Weights of a small model that predicts nearness at each pixel.
Model: 3.3M parameters, 64-pixel images, activation silu, widths [96, 192, 192, 192].
Data: trained on made-up ball-and-stick molecule models, 195000 training examples, 1.6 epochs.
Rows from block 13 of a small model that predicts nearness at each pixel, named by matrix and row number. Rows with one number belong to one channel. Each number is 500 + 40 x the weight over its row's rms, rounded and kept within 0 to 999. All counts start at 0. Numbers have three digits each.
After each channel's rows are labels from the 100 images, of 14976, where the channel reaches its highest value: "top examples" is what is common among them. Only what is clearly more common there than usual is listed. The data: made-up ball-and-stick molecule models. In brackets: how many of the 100.
# convs1: 3x3 conv (model.decb.1.0.convs.1.weight, 96x96x3x3, each kernel summed), inputs 0-95
# convs2: expand pointwise conv (model.decb.1.0.convs.2.weight, 192x96x1x1, transposed), outputs 0-95

convs1.19:506493524531481478461526543511483490503402511494478437497360488483469502514463498516521520501478531541555440472483434500442479505465506488520440482541488523491470570535535556628477517502458429488527466508525543480423587477468491498434482469474513529514494470491565579533552489497474450499
convs2.19:465500501444484481501530562495497479466412473534435504454516500525484453624429499500468532495493518518479516500466483465496534508543497535518401474523502456530583663515484527491522579526470523492528470519513506583482520448450482431491478545478516483577456515573458492529482570524505492547
top examples: small balls on sticks (98); balls: three (31)

convs1.58:488501489508493484477458515483351520490524510515433492489500522454463529520581461540494451525523445557563405526488448508492444514499503501431507482514527528489496494520497564618548508561523559528475565488524522501479476519487484511393447501456500438501495507499570451519476503511529553526
convs2.58:455556562476504470544524436485543480516396560452498585541525510484549531583551519551499485531521528542607469600491596499461529490489501598565576444497520526552530498470435465493508452525507500547567519432513494463529450368482550461458525467479479500466487532513496451454526526497533494471
top examples: small balls on sticks (70); balls: three (56)

convs1.85:516484485482411544489491483485549482482469571539434487516470488461500449524464594544545495511534506532502563513478478587557495400494465476537515526527477505455469554549592545555533471402457511469542465467511502609459463514489497515531435454496516538472481509520511522502519494548477551513
convs2.85:474469453550489502500567459481490505594411528508578484536505480526404577517593509444527483490551461439547525501565567488476506482452538526562546525462529500471479448477546473544483490517483498517467459495660547535527469520468533499463502480516485506492526565536480480475483462498481490430
top examples: small balls on sticks (86)

convs1.90:455508456483544501504415470489501471492409496538453473504423463514529495512541533543540534482476417469516374496439456471473489565528484491510554447490471518562461530557482514519514486478493462454521480513508502503499424534487510488393509476481495478575501485505549586481473520475412555495
convs2.90:542435489554507445467524444482520531473488460467539426542469482492520479503466525516475447475508510546447529561489431471502511542462483442534567457483467511414430440508473553520535525484453552491483451465482397473547458482480509507474482505512512493458470525458438484460466504437564536411
top examples: balls: three (29)

convs1.92:508497521509521532483487503498466501471475494532476459489440494517531465446422516411466489538546495515518553478502446470476453580532513490462447465474488552522434537506472499359540514494456471514458491452528546481480648468483503535489468535522486520499558514484498600570496490485496509554
convs2.92:469532571436488503486519492424585511500470458474463472486501512480508494516450493535466508538548551405518491498486524480485481538498477527496439525455459540486491578527483601553489597577537457415552497497505543567481504447513397450464480512570477540570460459509443485487515519514504501504
top examples: small balls on sticks (79); balls: four (34); balls: three (32)

convs1.82:512469461465504507450470528505523520497401453534536448532530549502505569479486473461465474551538555521443492485562472564478494499528534548463515517475492444492397577551466510496538537505460491514490419505424410519512519521435501489559456474447560515443507537496525452517552559505484454551
convs2.82:532490503503488496499485513474479508571530442563476518461483480526485512534419484530554526491481476538534474475502454440516550507454501499464498542507498524533525489487501494447463465509519466567536508479480513563481540448498572517529449524534541538450500451597589547458496549516504536512
top examples: small balls on sticks (64)

convs1.91:518551481532523509475485491574519470512450548534465514538459494503474483525520538503473508511552500552586392487461403510485503491500514535585531513569492462485526545592494486545554471470471482478537533546515590492525511511524510533369436506455489501475484528515494551508483512516486593527
convs2.91:454502502421493510537448484476506544488593496505515471502447504507581476557560464504474496530455517521474498527460609499480546515561542627588535520455470570521553474540493527514533557495453437538530495412459523501541500507509495455443510519506463480514479472549534460540511520549484482495
top examples: small balls on sticks (74); balls: three (50); balls: four (40)

convs1.34:489498483479461514453416468490487501510469500510487565469563472495474454507550490516516458525483458472479417456505442612485528476460492478537553499521490483469444603571537500535574513521474529513477511462468503473510442500514485511432497486458459541480508550497544637508510516461406536483
convs2.34:508537480486494505567501511536561500503505521459524516497507535454523506509525539549441463482546490497393532495496586527506523460471529604524439465489436552475562440471448483452507519462553512502550471458500500512498495425501464478492486455521424482498483576494528533499470527533580507417
top examples: small balls on sticks (99)

convs1.44:474483500513414451447396489496526524537526524427492504498358550537513526518531520502507535491482451513507426471502404466486484555490502488512461507484477512561484530547499576525550497507487487516515523502481499523506517505474497487406604469456483450497555519513494593524537516546539450481
convs2.44:528505477546519478494575468548513510449517454455511488535417494531502467475419478500442484480439490547470500506526488535473507471536509517535449511503526448443571570615455561502515562521503553482445488552492502550528511510509478504477531555445494479492536510497451495516449424454500471409
top examples: small balls on sticks (63)

convs1.22:462501444470522502495494530524576490580530504540508496520499500489480473517498455478545495468471461495513291545475468540488490470497488512622471447526499513563389521489482457464482526501522525533464481519505506497473488526478496489400508472494475546578487522538488535511492501521501505491
convs2.22:486533499574504530466600460444523541507504503471462558540492464418447447454467496524446493546500498478546527492574459497431529452541466438530517527646491493548517431512467536503549526517527486441438490510530518525544536486514455491530517514462461557567479488484488527523525468442538480498
top examples: balls: three (27)

convs1.67:464447501462413453475394476487520442547530498464547524498450511494417556511526477449465485538494526581538458487485488570524527406516511494494520528512487542516473548488440523510512529520509514526448477461464484468484489485502517513465487519509521557454503542560627598513483465442531532461
convs2.67:512535447578525495495527543521502459505510522532492496548509521486459467522432437444475450508529491577528539437446528469481466463515462456445441520559491468505580530487477485550489526482493466578495493568523491500553495494443571425497539543466556518502497542523493471558488482385465488439
top examples: small balls on sticks (99)

convs1.84:465453506477472512517416493470534478532489486433434481481460513496499509513505566465551537479467487482491510470450500412479514434489477486559477475482482451528480581543606611534537513466479482516501501474485435461485545535480485487472515496513460526559500529555524626536497462516402480490
convs2.84:512489468507490515449548551580446460467524458480541504542496478461494563477553459428489515493603454505528530467413476471506497477488501479551429468464457473465506541553531518541464608469473461456633513545566532526565507538510436492487507506540483537476526487459520509562483470526473505499
top examples: small balls on sticks (82)

convs1.10:484478482495401488537523478477402507496543500436513585464537457490424499478548458443471527538507552540497549499534481546504528444445513486466453564527505482400542505496521514519527496460495500490522510444447488453459537415537476500485493489511584556445467489553528560490441452442479478514
convs2.10:483478477535500446525498462599547503500446495475468471446463462536461516448533444485508539463553519445472534461517536505527542508510504472433439402473584501500447513430499492489459512437543511556541490534577481516434486548517428515472541567491549525425544446528481518492536536500468482526
top examples: small balls on sticks (64); balls: ten (28)

convs1.86:480454405493490524496523467491601489504459458533457496518556521530528531466594528471476459511460495478529554491461433495498524422535541505599546478560487485520501478444503567484516493546473534484529528527529533537571464575534498538460551513502465502473496488504459551490450425487450582453
convs2.86:479501465539506495502555452498449453551478533520518504509464457495552487434520457515431482464489492437439417424473503460544453524532408537440433583417471520486565457505441499531508460500457448511466501442423452427436482419503432456474516451501416530470457438482481471519463550476433559486
top examples: small balls on sticks (74); balls: three (60)